A small sound classifier, trained from scratch.
Model: 4.44M parameters, waveform 16khz input, norm groupnorm, activation relu6, depths [5, 5, 5], widths [128, 160, 200].
Rows from block 12, named by matrix and row number. Each number is 50 + 15 x the weight over the matrix's rms, rounded and kept within 0 to 99. All counts start at 0.
# convs2: project pointwise conv (model.blocks.12.convs.2.weight, 200x800x1), inputs 700-799
convs2.0:48 38 65 34 32 57 49 49 45 56 55 48 42 44 61 48 49 55 46 45 36 56 55 38 61 59 52 53 53 63 62 48 48 61 45 50 50 46 44 41 40 49 42 53 47 57 55 45 53 44 36 55 49 34 42 50 43 50 53 46 54 49 55 48 48 54 49 39 48 54 61 52 58 60 47 44 41 76 51 45 41 25 46 43 48 50 47 45 42 42 63 62 53 43 39 74 41 45 47 74
convs2.1:34 53 65 42 61 53 46 47 46 49 45 52 58 50 51 42 45 61 42 38 59 53 52 60 47 49 56 65 80 41 57 52 57 26 49 50 53 35 62 57 46 53 48 59 45 45 53 50 48 53 41 71 50 43 47 56 92 42 44 36 64 52 26 59 52 44 58 77 52 49 51 47 69 31 38 54 51 75 38 51 58 45 47 28 39 34 68 51 68 38 43 55 59 56 25 44 71 16 64 36
convs2.2:60 49 49 50 46 56 46 51 51 47 49 53 32 51 47 49 59 55 45 47 52 47 41 43 48 40 50 59 65 55 51 49 51 59 49 50 49 63 53 58 65 43 47 39 46 39 55 44 48 42 54 49 48 37 47 53 64 48 56 48 56 53 55 52 45 46 51 64 48 43 70 51 65 61 59 48 47 36 57 51 67 38 41 30 54 49 44 50 63 54 33 42 44 53 60 53 45 30 39 35
convs2.3:39 91 43 61 39 51 44 47 47 64 50 49 55 51 68 49 24 60 68 48 67 32 52 40 61 61 35 57 41 48 90 43 48 46 74 49 54 79 77 62 42 52 66 64 43 60 52 35 46 14 71 32 50 41 38 48 75 46 72 46 64 47 35 40 35 20 43 52 52 40 56 51 88 32 72 55 47 06 42 45 50 72 49 48 44 30 45 45 54 38 38 15 40 57 36 21 79 78 65 72
convs2.4:40 44 58 63 49 53 47 49 51 58 51 53 73 48 55 51 77 19 50 46 51 53 43 38 06 51 66 75 79 37 81 47 47 28 52 51 49 34 56 43 44 34 65 59 52 36 48 59 48 55 22 86 50 58 46 50 47 42 33 46 38 50 49 46 57 54 47 23 54 51 68 52 67 54 54 49 50 93 72 50 51 15 46 44 45 52 43 45 44 58 43 78 44 50 59 32 63 87 42 68
convs2.5:61 41 65 56 45 41 47 46 48 43 43 45 48 47 36 48 54 17 70 49 40 47 44 55 50 54 16 61 23 59 65 42 45 55 46 51 45 67 56 53 64 49 61 40 51 64 50 36 46 13 10 05 44 45 46 52 90 59 64 44 42 45 56 36 45 77 49 07 48 44 43 48 25 41 46 70 41 36 69 50 46 57 48 00 43 64 44 38 50 44 19 56 39 49 54 26 63 23 52 73
convs2.6:48 56 64 33 42 46 44 51 42 39 61 46 50 49 48 42 54 32 57 48 39 49 56 39 29 32 60 65 27 50 37 61 47 48 52 50 55 58 69 35 47 36 15 36 49 12 57 47 53 44 62 42 56 33 43 46 53 40 32 45 45 53 57 55 55 21 52 53 50 49 55 48 20 66 40 62 43 63 23 45 49 32 54 21 52 42 62 50 15 51 73 49 50 39 35 29 38 46 47 61
convs2.7:54 44 59 46 38 60 55 48 52 49 50 51 75 55 59 56 42 54 59 52 49 46 47 56 47 49 43 13 72 52 60 46 56 42 65 50 52 64 53 52 48 74 32 48 51 54 44 43 56 77 57 90 54 52 48 52 38 54 45 42 41 52 46 37 61 92 55 70 51 38 58 55 57 38 43 55 52 22 41 53 30 52 54 36 44 44 54 48 42 52 78 61 68 55 42 60 36 23 36 73
convs2.8:51 35 50 72 45 52 58 53 48 37 47 42 62 47 55 51 67 40 44 48 53 35 53 71 40 56 77 27 10 79 72 59 49 61 72 49 45 60 00 48 62 61 40 36 53 47 41 92 50 48 22 19 51 40 51 55 15 35 18 49 37 48 51 58 59 28 52 46 53 46 40 48 33 53 38 48 57 57 74 49 74 83 47 55 51 61 49 44 39 50 72 18 44 55 36 55 46 54 45 08
convs2.9:50 63 36 27 35 50 49 52 51 23 47 47 47 47 45 51 29 69 74 49 52 64 48 45 62 56 44 60 03 43 42 57 47 53 36 50 48 45 66 36 54 61 51 42 54 21 38 39 49 81 39 10 47 49 40 48 90 52 23 45 34 51 54 67 53 45 47 56 38 43 54 49 74 62 57 33 50 84 44 48 95 58 50 62 42 21 50 51 50 50 35 56 52 44 12 34 70 32 41 62
convs2.10:51 46 51 55 76 53 46 47 50 43 49 47 79 52 49 48 58 43 21 51 33 50 43 50 21 59 41 67 08 62 38 53 55 47 74 50 55 45 54 48 54 52 34 44 49 41 46 63 49 76 30 67 49 39 48 46 00 47 50 66 43 47 41 60 47 35 56 48 42 40 37 51 44 27 41 63 50 71 62 49 29 50 49 00 62 69 57 47 32 51 63 44 48 39 31 32 63 19 42 99
convs2.11:45 61 52 50 42 59 50 49 45 58 44 51 57 54 53 50 34 50 56 51 54 44 64 58 30 53 45 63 63 57 67 41 51 61 36 49 50 55 53 48 47 44 62 63 45 51 50 58 53 36 38 56 51 43 48 49 61 46 49 54 65 52 32 55 56 50 51 25 50 45 62 52 68 44 50 41 49 47 56 54 57 23 50 35 49 58 37 46 51 47 48 51 38 46 35 37 51 50 33 27
convs2.12:37 36 58 41 28 46 55 56 52 62 53 38 54 51 48 52 48 52 58 52 43 53 52 41 37 59 21 42 60 69 35 39 54 42 48 50 49 57 42 41 53 60 68 41 46 46 49 50 51 67 57 59 52 44 56 50 26 47 54 40 55 52 54 49 43 54 50 71 49 47 42 54 62 67 61 69 38 52 60 51 59 56 46 57 58 77 56 43 16 43 62 70 42 56 63 43 37 35 47 65
convs2.13:57 17 50 48 65 44 48 49 52 46 46 52 71 52 36 46 55 63 50 49 54 40 47 44 87 56 56 28 55 46 31 40 47 56 35 51 52 43 58 62 67 31 68 40 46 30 43 56 51 30 62 84 43 47 49 47 71 59 68 38 38 49 50 66 38 72 48 59 50 41 46 51 65 91 63 65 43 66 50 48 93 68 47 75 36 66 49 48 67 36 89 45 50 50 58 46 66 56 54 70
convs2.14:49 24 70 42 73 59 50 49 50 63 46 47 92 48 53 44 64 33 64 48 70 50 56 39 78 61 00 18 58 33 47 42 51 84 39 50 46 39 33 57 61 50 77 41 52 30 48 50 48 30 39 52 52 49 55 48 28 50 58 29 69 48 57 48 36 42 49 57 60 56 60 50 42 60 46 59 45 66 56 48 69 53 45 90 50 64 56 45 56 66 55 20 41 54 63 53 60 43 26 55
convs2.15:63 25 40 32 57 51 52 54 53 42 43 50 45 53 45 56 49 68 49 44 50 55 47 39 81 38 99 77 29 72 44 55 47 24 45 49 47 17 57 38 49 50 71 61 52 55 45 52 44 80 81 64 50 55 51 52 63 66 84 27 54 50 62 34 48 25 54 78 52 48 37 49 22 15 43 28 48 54 45 49 29 49 48 61 42 19 44 49 42 71 48 45 61 49 59 86 59 42 61 11
convs2.16:44 36 55 55 76 49 41 39 47 28 42 44 66 53 52 47 66 71 38 46 55 52 40 57 46 60 33 53 09 67 22 49 53 66 42 49 42 33 42 61 57 41 68 63 47 60 45 55 47 76 48 00 44 42 48 45 64 51 52 34 40 48 40 61 29 24 41 70 50 42 41 51 88 45 60 34 55 96 28 47 32 59 43 60 48 70 53 44 61 56 68 65 52 36 47 67 65 42 38 81
convs2.17:45 27 54 41 66 47 45 42 43 51 50 45 60 57 44 47 35 33 40 47 47 51 53 35 34 50 89 00 99 00 45 46 51 51 47 49 53 45 40 53 39 51 37 48 48 63 48 42 48 22 37 55 52 46 48 55 21 45 62 36 35 51 52 51 42 41 51 52 52 49 50 50 41 22 60 53 62 43 19 48 80 55 51 01 43 67 50 44 59 58 69 18 42 39 53 83 60 47 32 64
convs2.18:50 34 43 61 40 43 41 45 50 35 48 46 63 49 43 44 48 62 35 40 63 46 57 57 35 36 20 99 41 49 42 42 55 44 53 51 48 47 52 55 59 53 60 62 45 32 47 53 49 10 20 33 44 54 51 56 71 34 26 35 60 53 51 39 58 61 37 55 44 56 50 49 65 99 50 45 50 71 35 48 42 37 45 79 45 99 48 52 24 46 54 00 38 37 46 43 45 51 38 85
convs2.19:37 33 50 60 33 49 51 42 49 80 51 42 38 49 56 45 73 53 17 58 45 39 48 57 61 68 99 65 65 38 62 58 44 33 57 49 54 68 65 50 58 54 48 52 46 49 44 28 42 33 15 45 48 60 50 48 16 30 84 64 32 49 46 53 40 72 51 60 45 52 68 51 82 28 52 47 51 31 73 55 82 60 48 23 43 14 42 54 63 42 68 63 45 39 68 72 43 64 44 47
convs2.20:47 65 41 65 28 56 42 44 60 49 55 48 34 49 41 45 75 46 72 45 41 46 49 34 17 54 36 74 57 79 68 47 46 62 38 51 49 53 54 54 41 59 50 42 63 45 47 62 41 54 49 73 52 49 51 53 56 47 40 50 51 50 57 55 54 57 45 63 58 36 30 47 05 40 65 29 36 41 40 48 29 35 50 15 37 49 48 55 12 49 59 42 49 50 48 25 48 34 39 69
convs2.21:29 45 68 49 79 50 52 50 49 45 57 50 23 49 44 47 64 61 08 38 39 46 49 67 02 61 07 28 64 39 40 51 55 38 31 50 51 42 65 57 56 57 71 57 44 41 50 46 47 27 00 18 48 44 52 51 36 54 42 12 72 52 67 68 36 52 48 73 43 60 33 48 58 32 44 77 43 66 60 50 50 27 53 10 51 58 60 54 26 39 54 68 49 50 48 70 37 52 54 69
convs2.22:42 34 54 67 46 44 53 51 47 69 48 52 58 53 45 47 40 38 61 57 53 53 44 41 41 53 99 56 28 66 62 68 54 42 23 49 43 54 51 54 48 66 73 55 51 32 60 55 49 63 64 44 49 57 53 48 45 41 51 45 46 49 56 70 49 66 46 55 52 44 42 47 61 44 42 49 59 90 37 50 53 29 48 43 51 20 57 54 63 52 38 52 46 55 53 30 73 33 45 55
convs2.23:46 24 70 48 47 51 50 49 54 63 52 49 64 50 42 51 47 42 64 47 50 58 62 56 69 42 69 36 32 99 63 55 53 21 82 49 50 62 37 52 50 99 67 47 54 51 53 65 48 38 40 07 49 53 51 55 36 44 70 44 40 50 57 40 55 36 52 22 52 43 36 53 10 39 49 58 35 63 48 52 54 38 53 29 53 62 44 45 37 46 34 34 44 42 24 52 57 99 47 99
convs2.24:56 51 65 56 53 49 57 56 52 56 59 50 43 56 49 50 58 43 55 53 62 39 69 62 59 44 58 42 74 64 57 50 56 58 86 51 59 23 85 76 52 43 66 43 54 83 41 47 52 60 65 56 53 73 58 60 49 54 29 58 72 53 70 48 49 12 55 70 52 72 69 51 00 45 45 37 42 99 51 55 39 39 50 44 64 54 59 43 36 60 22 73 47 59 66 58 26 49 40 27
convs2.25:45 34 45 60 17 52 42 37 49 42 52 59 52 50 58 44 38 46 67 51 41 51 50 42 41 56 33 37 45 31 86 46 51 51 40 51 49 50 23 53 46 50 20 55 48 00 52 47 47 33 26 47 48 40 37 47 62 54 55 32 59 53 32 46 67 53 45 67 48 38 27 51 29 31 49 27 52 43 64 49 44 27 46 97 42 58 55 52 44 36 18 65 45 45 45 81 67 45 37 71
convs2.26:52 57 72 39 00 47 52 53 52 65 55 54 75 51 38 54 56 48 09 51 47 48 55 41 46 30 99 45 62 49 36 70 49 46 30 50 50 40 29 60 55 57 65 46 55 34 51 57 50 74 74 36 51 34 49 52 62 60 58 44 34 52 51 45 69 84 45 73 43 57 49 46 36 32 51 47 51 87 57 52 77 43 50 36 42 66 52 54 45 28 59 46 61 55 56 63 33 32 48 56
convs2.27:57 38 36 56 65 46 40 46 53 43 52 43 07 48 40 53 56 59 48 55 61 37 44 48 36 55 81 09 76 15 59 45 55 58 63 50 50 81 13 50 62 99 70 65 39 64 45 50 43 57 45 71 50 60 48 51 05 51 61 51 46 51 59 63 52 27 46 19 52 43 55 52 34 67 34 55 45 32 44 52 70 46 49 70 56 65 57 51 79 41 81 45 40 49 71 38 42 96 41 31
convs2.28:59 20 46 45 49 47 55 45 46 81 51 47 50 46 49 44 50 48 88 45 50 39 55 55 51 24 12 66 65 58 65 55 47 71 28 51 48 51 51 34 44 59 64 52 43 67 50 53 51 99 52 80 47 51 50 47 68 54 60 53 74 47 52 54 33 02 40 67 42 67 58 46 42 44 36 45 42 08 38 46 88 87 49 56 48 83 54 41 59 35 81 51 42 42 74 27 62 56 19 07
convs2.29:47 50 61 52 53 56 59 48 49 51 52 53 56 53 51 46 64 32 50 61 49 46 56 54 36 65 53 27 74 68 53 44 50 40 46 50 49 41 30 57 63 31 32 60 47 19 53 47 50 67 58 99 56 38 50 57 07 46 67 39 48 46 49 60 55 47 53 29 53 62 60 50 28 63 72 46 58 49 24 51 59 52 46 72 55 41 47 49 28 42 13 61 40 48 44 63 37 61 56 35
convs2.30:39 51 42 72 88 59 53 48 49 45 42 48 43 49 47 53 38 59 72 51 62 38 50 58 45 73 71 99 16 49 66 35 46 68 19 51 54 45 70 60 46 48 23 50 40 33 48 42 50 54 18 73 50 37 47 48 61 66 46 39 55 46 56 46 38 33 50 40 46 44 63 49 51 39 50 48 46 00 61 49 38 54 48 66 49 64 46 45 55 64 59 80 48 53 60 43 47 74 47 58
convs2.31:54 70 70 49 18 49 50 48 52 65 54 54 51 48 55 49 43 69 38 52 37 64 61 53 17 45 99 99 43 81 54 56 53 48 44 49 53 57 51 56 39 65 76 48 48 34 43 72 49 52 56 76 50 43 51 49 77 45 45 66 49 54 40 45 41 57 55 44 53 63 76 50 14 48 48 63 56 99 38 49 48 45 49 35 41 33 47 51 56 53 25 76 56 38 55 10 48 09 53 74
convs2.32:40 53 65 26 43 60 47 50 46 33 50 46 69 48 56 50 54 67 21 48 58 53 58 48 31 44 69 57 16 77 38 59 51 59 49 50 42 74 46 34 61 52 31 44 52 37 45 42 55 28 40 39 54 46 45 53 67 47 62 55 42 53 59 39 57 83 54 68 50 49 40 55 60 64 43 43 55 28 54 51 72 55 49 59 57 56 44 48 54 37 47 39 50 33 25 54 57 45 49 55
convs2.33:81 64 39 83 61 51 52 47 42 46 52 57 49 51 46 51 54 50 35 62 54 46 45 57 99 38 60 52 74 82 28 40 44 70 62 49 45 59 39 40 52 56 40 38 46 56 54 54 51 19 42 65 51 48 42 47 53 50 55 49 43 44 37 39 66 37 55 43 54 55 56 50 82 88 52 47 64 61 43 49 79 49 47 53 31 90 41 51 71 62 92 71 58 45 52 55 57 61 56 36
convs2.34:45 71 43 45 54 56 52 53 46 20 44 55 57 52 56 51 54 75 48 49 37 51 51 46 59 55 12 28 48 72 37 42 44 43 59 49 52 54 55 55 39 34 59 54 52 53 50 38 53 51 53 63 54 61 57 52 62 54 56 52 48 48 43 53 43 25 54 62 47 52 66 50 15 82 61 42 53 70 38 49 48 55 53 16 29 63 55 52 81 50 79 66 48 51 73 19 58 50 68 72
convs2.35:43 30 46 61 77 52 53 46 51 22 51 61 35 51 64 56 37 57 95 63 55 73 43 47 51 50 54 56 31 96 46 66 52 36 26 50 52 49 49 12 53 87 58 55 52 34 62 39 47 26 72 18 54 46 56 53 03 32 57 46 76 51 57 55 55 66 44 23 45 43 42 55 57 72 40 38 44 38 57 55 47 42 50 54 47 84 37 58 11 40 47 67 56 51 59 52 42 17 45 35
convs2.36:59 42 77 59 74 35 53 54 53 19 48 47 64 47 44 48 21 47 75 51 31 44 40 49 23 37 47 00 54 47 46 42 46 26 53 51 49 53 34 72 54 35 77 41 54 90 50 50 50 79 53 77 42 53 50 56 27 49 28 39 43 48 45 50 66 63 53 80 58 41 52 50 54 78 59 66 54 74 70 54 41 89 51 47 42 40 53 56 55 60 48 41 53 46 82 17 47 45 68 50
convs2.37:53 53 70 41 45 51 53 53 46 57 40 46 42 50 36 54 56 60 68 43 71 57 48 32 76 58 51 45 68 45 70 50 44 58 34 49 44 48 26 47 51 32 66 56 54 58 60 65 55 54 61 55 45 39 43 47 49 47 86 51 63 48 43 37 52 64 51 46 49 39 41 51 16 25 56 68 58 52 31 45 58 40 43 62 52 29 31 54 41 64 57 69 59 43 46 53 49 98 55 27
convs2.38:46 32 48 46 21 44 52 45 44 43 39 55 49 47 65 46 67 48 36 53 49 49 28 62 57 41 44 71 42 24 28 46 46 39 44 49 50 43 53 43 44 42 50 55 41 47 46 54 51 45 39 15 46 45 43 49 56 52 39 54 54 48 51 58 58 70 44 00 45 35 45 50 26 64 54 55 45 06 74 52 67 62 47 52 61 56 60 44 32 43 27 29 37 58 34 43 65 43 65 99
convs2.39:41 64 40 76 36 43 44 42 49 22 44 47 56 49 57 43 46 63 45 52 47 45 53 47 88 65 37 50 44 25 63 44 53 21 32 50 47 36 34 42 70 32 49 69 45 41 52 59 52 54 27 59 41 60 39 49 29 61 27 38 32 48 43 32 44 68 49 57 59 43 50 49 73 70 44 36 54 78 53 49 58 41 43 25 41 34 50 44 13 31 46 44 50 48 73 73 49 66 46 80
convs2.40:49 58 63 70 55 61 57 56 52 38 43 48 67 51 55 54 75 35 44 56 47 55 48 49 32 71 47 00 33 73 42 52 53 75 56 49 49 43 78 40 40 28 76 46 52 14 46 51 48 67 78 66 50 42 49 47 58 56 65 65 70 50 57 50 56 31 50 56 49 45 35 55 29 62 46 54 66 94 46 49 62 12 49 00 34 62 64 52 20 36 42 35 58 52 66 79 57 61 52 26
convs2.41:58 43 68 50 52 51 51 45 49 48 52 53 59 53 54 46 69 51 42 45 48 38 53 54 46 39 37 95 54 78 43 48 43 48 65 49 50 54 48 54 38 14 44 49 48 62 55 53 50 49 63 57 54 49 56 52 36 59 65 48 48 48 37 56 44 71 54 24 46 57 46 49 39 32 41 81 53 50 64 51 35 76 49 15 49 73 45 42 36 55 71 36 51 54 60 17 22 45 55 67
convs2.42:38 50 65 56 44 59 50 47 46 59 56 61 76 48 52 54 26 33 40 52 38 44 51 51 46 65 34 32 19 21 23 49 51 51 62 51 52 68 55 49 60 63 40 43 49 07 50 47 51 83 55 34 48 48 49 53 89 46 40 33 63 52 54 66 63 24 59 68 44 63 66 50 64 00 46 47 32 47 50 50 34 13 45 34 57 68 43 55 50 51 47 90 37 50 56 86 55 37 60 95
convs2.43:64 54 54 33 32 53 52 57 57 62 58 49 31 52 58 45 48 51 55 48 59 40 43 46 83 60 44 50 64 29 30 51 54 66 31 49 49 50 96 48 59 52 26 39 56 07 49 45 44 29 47 53 52 57 54 51 43 40 67 27 57 49 63 66 63 94 48 51 56 58 18 52 36 54 67 35 62 60 38 46 55 36 46 21 63 46 44 52 46 62 65 93 47 54 52 59 43 68 42 94
convs2.44:48 35 37 53 15 59 51 46 47 76 47 51 67 53 51 50 41 48 44 55 27 56 56 49 66 58 09 78 32 66 49 50 48 56 48 51 51 49 53 54 43 44 81 40 54 44 59 67 51 72 49 14 44 42 46 54 68 53 57 41 56 52 52 51 45 47 62 37 49 45 67 52 83 02 33 50 45 57 54 51 70 36 51 00 58 19 52 42 46 36 24 43 56 39 31 76 65 99 45 89
convs2.45:45 59 51 46 37 53 55 57 51 48 59 51 51 50 42 58 50 66 47 52 38 56 42 36 19 51 18 57 50 75 54 34 44 60 47 49 50 46 48 51 53 37 71 39 52 39 58 46 48 30 47 54 54 36 50 47 11 75 48 53 44 47 71 44 60 07 54 28 48 60 50 47 16 70 62 45 51 99 57 49 69 38 57 50 39 59 42 56 60 66 62 73 47 47 72 28 64 79 45 91
convs2.46:26 45 58 49 29 45 46 46 47 38 53 51 46 53 34 39 78 43 63 58 51 47 47 70 31 30 31 60 51 63 36 55 52 45 45 51 51 28 37 53 47 40 55 60 51 23 54 64 52 39 54 72 50 47 54 51 36 50 38 42 32 53 70 46 55 32 51 83 51 42 45 50 56 52 57 30 56 61 69 47 71 25 48 51 39 31 63 54 47 56 22 31 60 51 24 54 63 80 35 59
convs2.47:41 65 43 59 78 49 51 55 51 49 53 55 49 50 54 54 81 49 31 49 68 43 50 45 68 50 88 34 84 30 45 48 46 55 74 50 52 63 36 44 61 43 64 45 53 78 48 45 53 44 44 88 55 41 54 53 28 51 66 35 50 51 42 47 42 65 57 60 53 42 36 49 29 99 62 45 54 90 62 50 49 44 49 35 56 60 55 48 41 50 74 19 59 48 64 29 39 71 49 42
convs2.48:45 32 50 41 44 49 50 55 52 57 64 48 66 58 49 43 40 52 70 53 54 60 40 51 37 33 78 21 32 64 43 52 55 41 45 50 49 71 53 39 57 48 66 58 55 65 46 42 46 67 39 68 51 45 57 57 15 43 28 51 65 52 63 39 51 64 50 93 51 59 78 51 58 32 45 61 41 58 68 48 34 33 55 67 70 97 36 50 33 58 90 47 43 57 25 38 78 13 53 99
convs2.49:38 46 53 65 54 52 51 40 51 56 35 45 40 46 42 42 58 51 47 47 48 50 53 44 97 45 99 36 41 87 33 58 44 50 66 50 49 48 72 30 61 44 68 42 40 46 52 64 49 79 28 59 48 45 45 40 49 40 32 53 47 48 52 37 42 24 41 40 40 30 42 49 98 32 42 61 45 25 17 47 50 23 47 99 52 42 54 47 51 36 15 61 49 46 28 54 58 45 45 84
convs2.50:50 70 57 59 52 57 44 50 49 58 46 41 72 45 36 50 51 43 62 44 62 48 39 48 51 58 88 67 50 27 59 42 51 70 27 51 45 46 66 22 55 28 36 45 52 46 44 56 46 86 49 31 52 48 48 49 64 63 27 72 41 47 39 63 47 67 54 26 50 51 45 52 40 27 52 19 52 46 39 49 57 24 54 37 52 48 54 46 71 59 44 20 42 38 29 70 51 53 52 41
convs2.51:43 60 55 58 36 62 46 52 46 38 50 52 33 50 53 53 53 46 36 50 42 44 55 45 10 66 34 62 87 41 51 58 56 74 94 49 51 55 49 58 46 39 56 39 52 05 54 58 50 60 28 62 49 50 44 40 55 49 71 44 77 47 42 44 47 25 51 57 51 47 75 49 45 41 56 59 47 60 33 45 40 61 47 38 50 37 59 49 48 33 36 87 51 53 38 03 41 78 42 68
convs2.52:50 40 61 47 68 58 51 51 50 72 51 45 29 48 53 53 59 52 54 63 44 48 56 53 42 49 34 22 64 05 46 58 45 70 41 49 48 57 32 39 45 57 46 46 53 18 60 54 51 40 67 64 45 55 47 50 58 39 85 65 58 49 46 59 58 11 50 35 48 56 49 49 95 29 49 57 44 47 39 48 36 42 52 01 46 38 44 49 67 42 56 25 57 50 47 79 52 68 60 27
convs2.53:42 77 62 49 20 49 50 47 52 39 59 51 55 48 41 44 34 38 13 58 45 61 43 32 18 52 29 53 35 96 49 50 50 46 55 51 53 62 59 50 40 40 32 48 47 40 53 60 49 40 45 58 50 57 49 50 43 44 27 68 32 48 47 54 48 63 56 63 49 65 41 46 04 62 54 68 46 27 36 46 71 36 47 36 46 77 40 48 64 47 64 58 50 46 35 01 46 46 49 67
convs2.54:63 56 61 64 53 56 42 46 48 53 45 45 32 48 40 42 57 66 46 42 70 46 55 48 88 51 42 82 23 04 47 49 47 32 53 50 53 74 48 23 41 44 88 44 50 65 37 39 50 49 42 62 52 49 54 53 37 53 03 40 29 49 64 42 49 69 52 15 52 54 72 50 25 99 32 62 55 99 23 51 54 54 55 56 56 90 59 48 23 61 65 78 59 48 99 68 38 72 41 80
convs2.55:53 40 65 55 49 35 45 54 52 52 63 49 60 54 46 52 43 56 38 45 31 42 54 52 65 47 26 48 31 99 43 41 57 46 20 51 54 51 39 65 47 43 07 59 56 47 51 42 51 48 53 58 53 49 54 53 06 48 57 52 42 51 37 67 55 28 45 60 59 65 55 52 70 25 40 54 41 55 80 55 61 62 60 38 57 85 38 49 35 53 52 55 31 60 77 42 55 26 54 39
convs2.56:44 77 56 81 20 54 49 46 51 33 55 48 38 57 66 49 54 51 54 59 50 52 46 41 93 47 45 64 46 41 46 46 51 24 70 49 54 64 75 55 58 78 30 32 49 55 58 34 50 61 50 70 57 57 51 56 82 62 54 48 68 51 44 35 48 62 61 21 51 41 63 53 75 51 42 62 51 35 40 54 68 17 50 00 54 16 44 57 63 45 40 33 54 46 37 55 38 79 62 00
convs2.57:45 53 50 63 48 50 46 48 48 35 44 57 44 53 50 50 46 66 68 53 48 50 55 44 31 45 33 99 68 99 48 43 49 39 60 51 43 46 83 56 54 39 34 50 45 21 51 35 50 31 53 31 44 37 44 51 44 63 41 33 55 49 39 46 58 40 54 51 40 52 37 48 58 40 32 41 53 57 46 46 38 40 49 16 46 22 47 48 57 42 62 07 44 46 65 63 47 34 51 35
convs2.58:43 38 59 57 26 46 45 45 51 44 48 47 31 46 61 47 49 50 40 53 31 41 35 49 79 51 28 23 37 54 52 61 45 08 72 50 50 63 35 21 65 26 40 47 48 59 53 40 55 57 55 37 54 56 49 49 36 64 51 65 76 49 55 59 60 73 53 33 50 52 47 51 61 38 49 41 41 79 09 50 51 28 47 76 51 55 60 49 37 52 18 44 37 55 57 72 64 68 55 99
convs2.59:52 76 72 58 18 42 49 46 57 16 55 48 25 54 50 42 67 64 38 43 58 65 47 59 51 76 70 55 58 00 45 61 51 48 83 51 53 47 61 71 47 51 57 30 59 12 51 53 46 40 68 36 47 37 48 52 37 49 50 60 56 50 57 46 50 09 50 45 48 47 30 47 48 00 59 49 60 43 85 52 44 51 53 56 56 34 46 56 48 51 70 74 46 60 79 71 44 75 72 21
convs2.60:58 42 82 65 50 51 48 45 49 45 50 42 37 48 55 49 46 36 51 56 41 54 34 70 73 61 44 56 97 74 57 52 47 43 55 49 52 59 48 50 47 63 48 68 43 31 41 80 51 55 41 14 48 58 49 47 70 48 68 41 48 51 53 54 43 51 51 48 57 54 38 48 88 28 49 28 52 55 40 54 46 09 47 04 43 64 43 44 61 18 06 45 49 54 55 45 55 48 57 55
convs2.61:56 71 45 56 59 59 54 53 45 36 51 53 76 50 56 54 58 28 47 50 45 61 52 55 70 53 27 58 52 35 53 63 49 76 26 50 49 67 53 53 59 42 65 49 50 40 47 73 54 58 59 59 47 54 48 51 25 57 63 62 52 52 37 47 56 49 54 71 55 55 49 54 46 23 46 65 60 25 50 48 61 47 49 21 50 56 38 50 37 60 17 74 67 50 70 40 67 42 62 55
convs2.62:54 63 52 38 14 56 53 55 48 77 49 47 39 49 53 50 51 53 48 51 45 66 44 63 35 45 22 95 53 00 56 51 48 37 29 50 50 62 42 45 35 78 54 50 47 32 54 40 51 60 45 83 51 54 49 52 48 41 56 63 39 53 66 64 61 68 53 17 54 52 67 49 76 32 55 74 62 37 42 48 66 59 54 35 44 78 45 54 87 57 55 41 60 55 69 58 65 43 59 67
convs2.63:71 23 63 39 68 47 50 45 53 48 48 59 62 47 53 47 62 35 29 44 57 47 49 80 49 37 64 53 61 37 43 54 48 40 49 50 49 57 52 40 61 45 70 35 44 56 47 73 47 29 44 99 47 47 46 44 20 59 35 39 71 48 62 32 49 46 51 54 47 57 35 47 26 47 53 51 34 54 73 50 30 45 45 54 54 10 37 47 59 47 73 51 53 29 42 41 49 47 43 99
convs2.64:57 46 38 39 89 52 49 48 54 69 48 49 56 52 44 53 52 61 33 54 52 50 51 54 70 55 24 44 62 31 63 44 51 22 02 50 51 61 74 59 52 55 55 41 49 38 49 55 57 96 54 70 47 53 51 54 75 55 71 38 51 53 60 60 61 53 47 78 47 51 64 50 82 55 46 49 51 66 81 48 65 58 51 66 40 40 54 52 27 51 37 98 41 52 22 61 46 78 53 38
convs2.196:40 47 53 25 25 50 60 56 49 33 49 54 33 60 49 59 65 47 55 50 63 41 52 57 46 55 39 45 62 16 54 73 49 23 58 51 45 89 50 46 60 81 74 49 50 33 48 80 50 34 33 57 52 51 55 47 20 56 67 79 48 46 53 34 51 69 49 32 53 48 55 53 52 58 55 50 50 36 47 51 22 59 48 63 39 43 46 60 34 44 56 09 61 53 80 89 77 98 61 41
convs2.197:40 38 58 60 32 61 50 53 55 55 56 48 43 50 62 53 75 60 54 47 45 58 57 75 32 51 51 75 41 90 39 64 52 31 38 50 54 40 62 52 54 36 46 44 51 31 47 42 48 63 44 25 48 48 45 55 86 56 65 65 65 53 75 56 44 48 52 54 57 54 49 51 60 68 58 39 41 45 54 53 48 51 50 52 56 82 58 48 16 67 44 36 35 49 70 82 64 38 47 66
convs2.198:47 66 49 34 70 51 58 61 53 50 55 41 43 52 54 53 71 72 54 56 50 54 59 54 64 67 33 31 48 36 46 59 51 64 56 51 53 47 88 51 53 62 49 50 53 37 46 75 49 67 36 00 51 52 51 52 61 51 05 49 57 52 30 56 64 57 53 88 55 44 43 51 33 52 65 35 53 86 29 54 55 46 50 69 61 00 50 50 53 31 42 41 62 54 43 48 52 54 58 81
convs2.199:44 55 54 66 47 55 54 55 54 38 59 51 67 56 58 48 41 62 48 56 53 65 44 59 71 58 50 56 38 00 64 54 55 78 45 49 54 39 37 28 48 56 59 65 56 60 48 60 46 64 49 56 57 52 56 49 55 43 60 51 37 49 74 57 33 38 49 52 50 59 68 47 59 91 59 87 61 13 52 50 68 49 54 20 57 72 49 55 58 59 38 46 58 58 72 99 46 71 68 46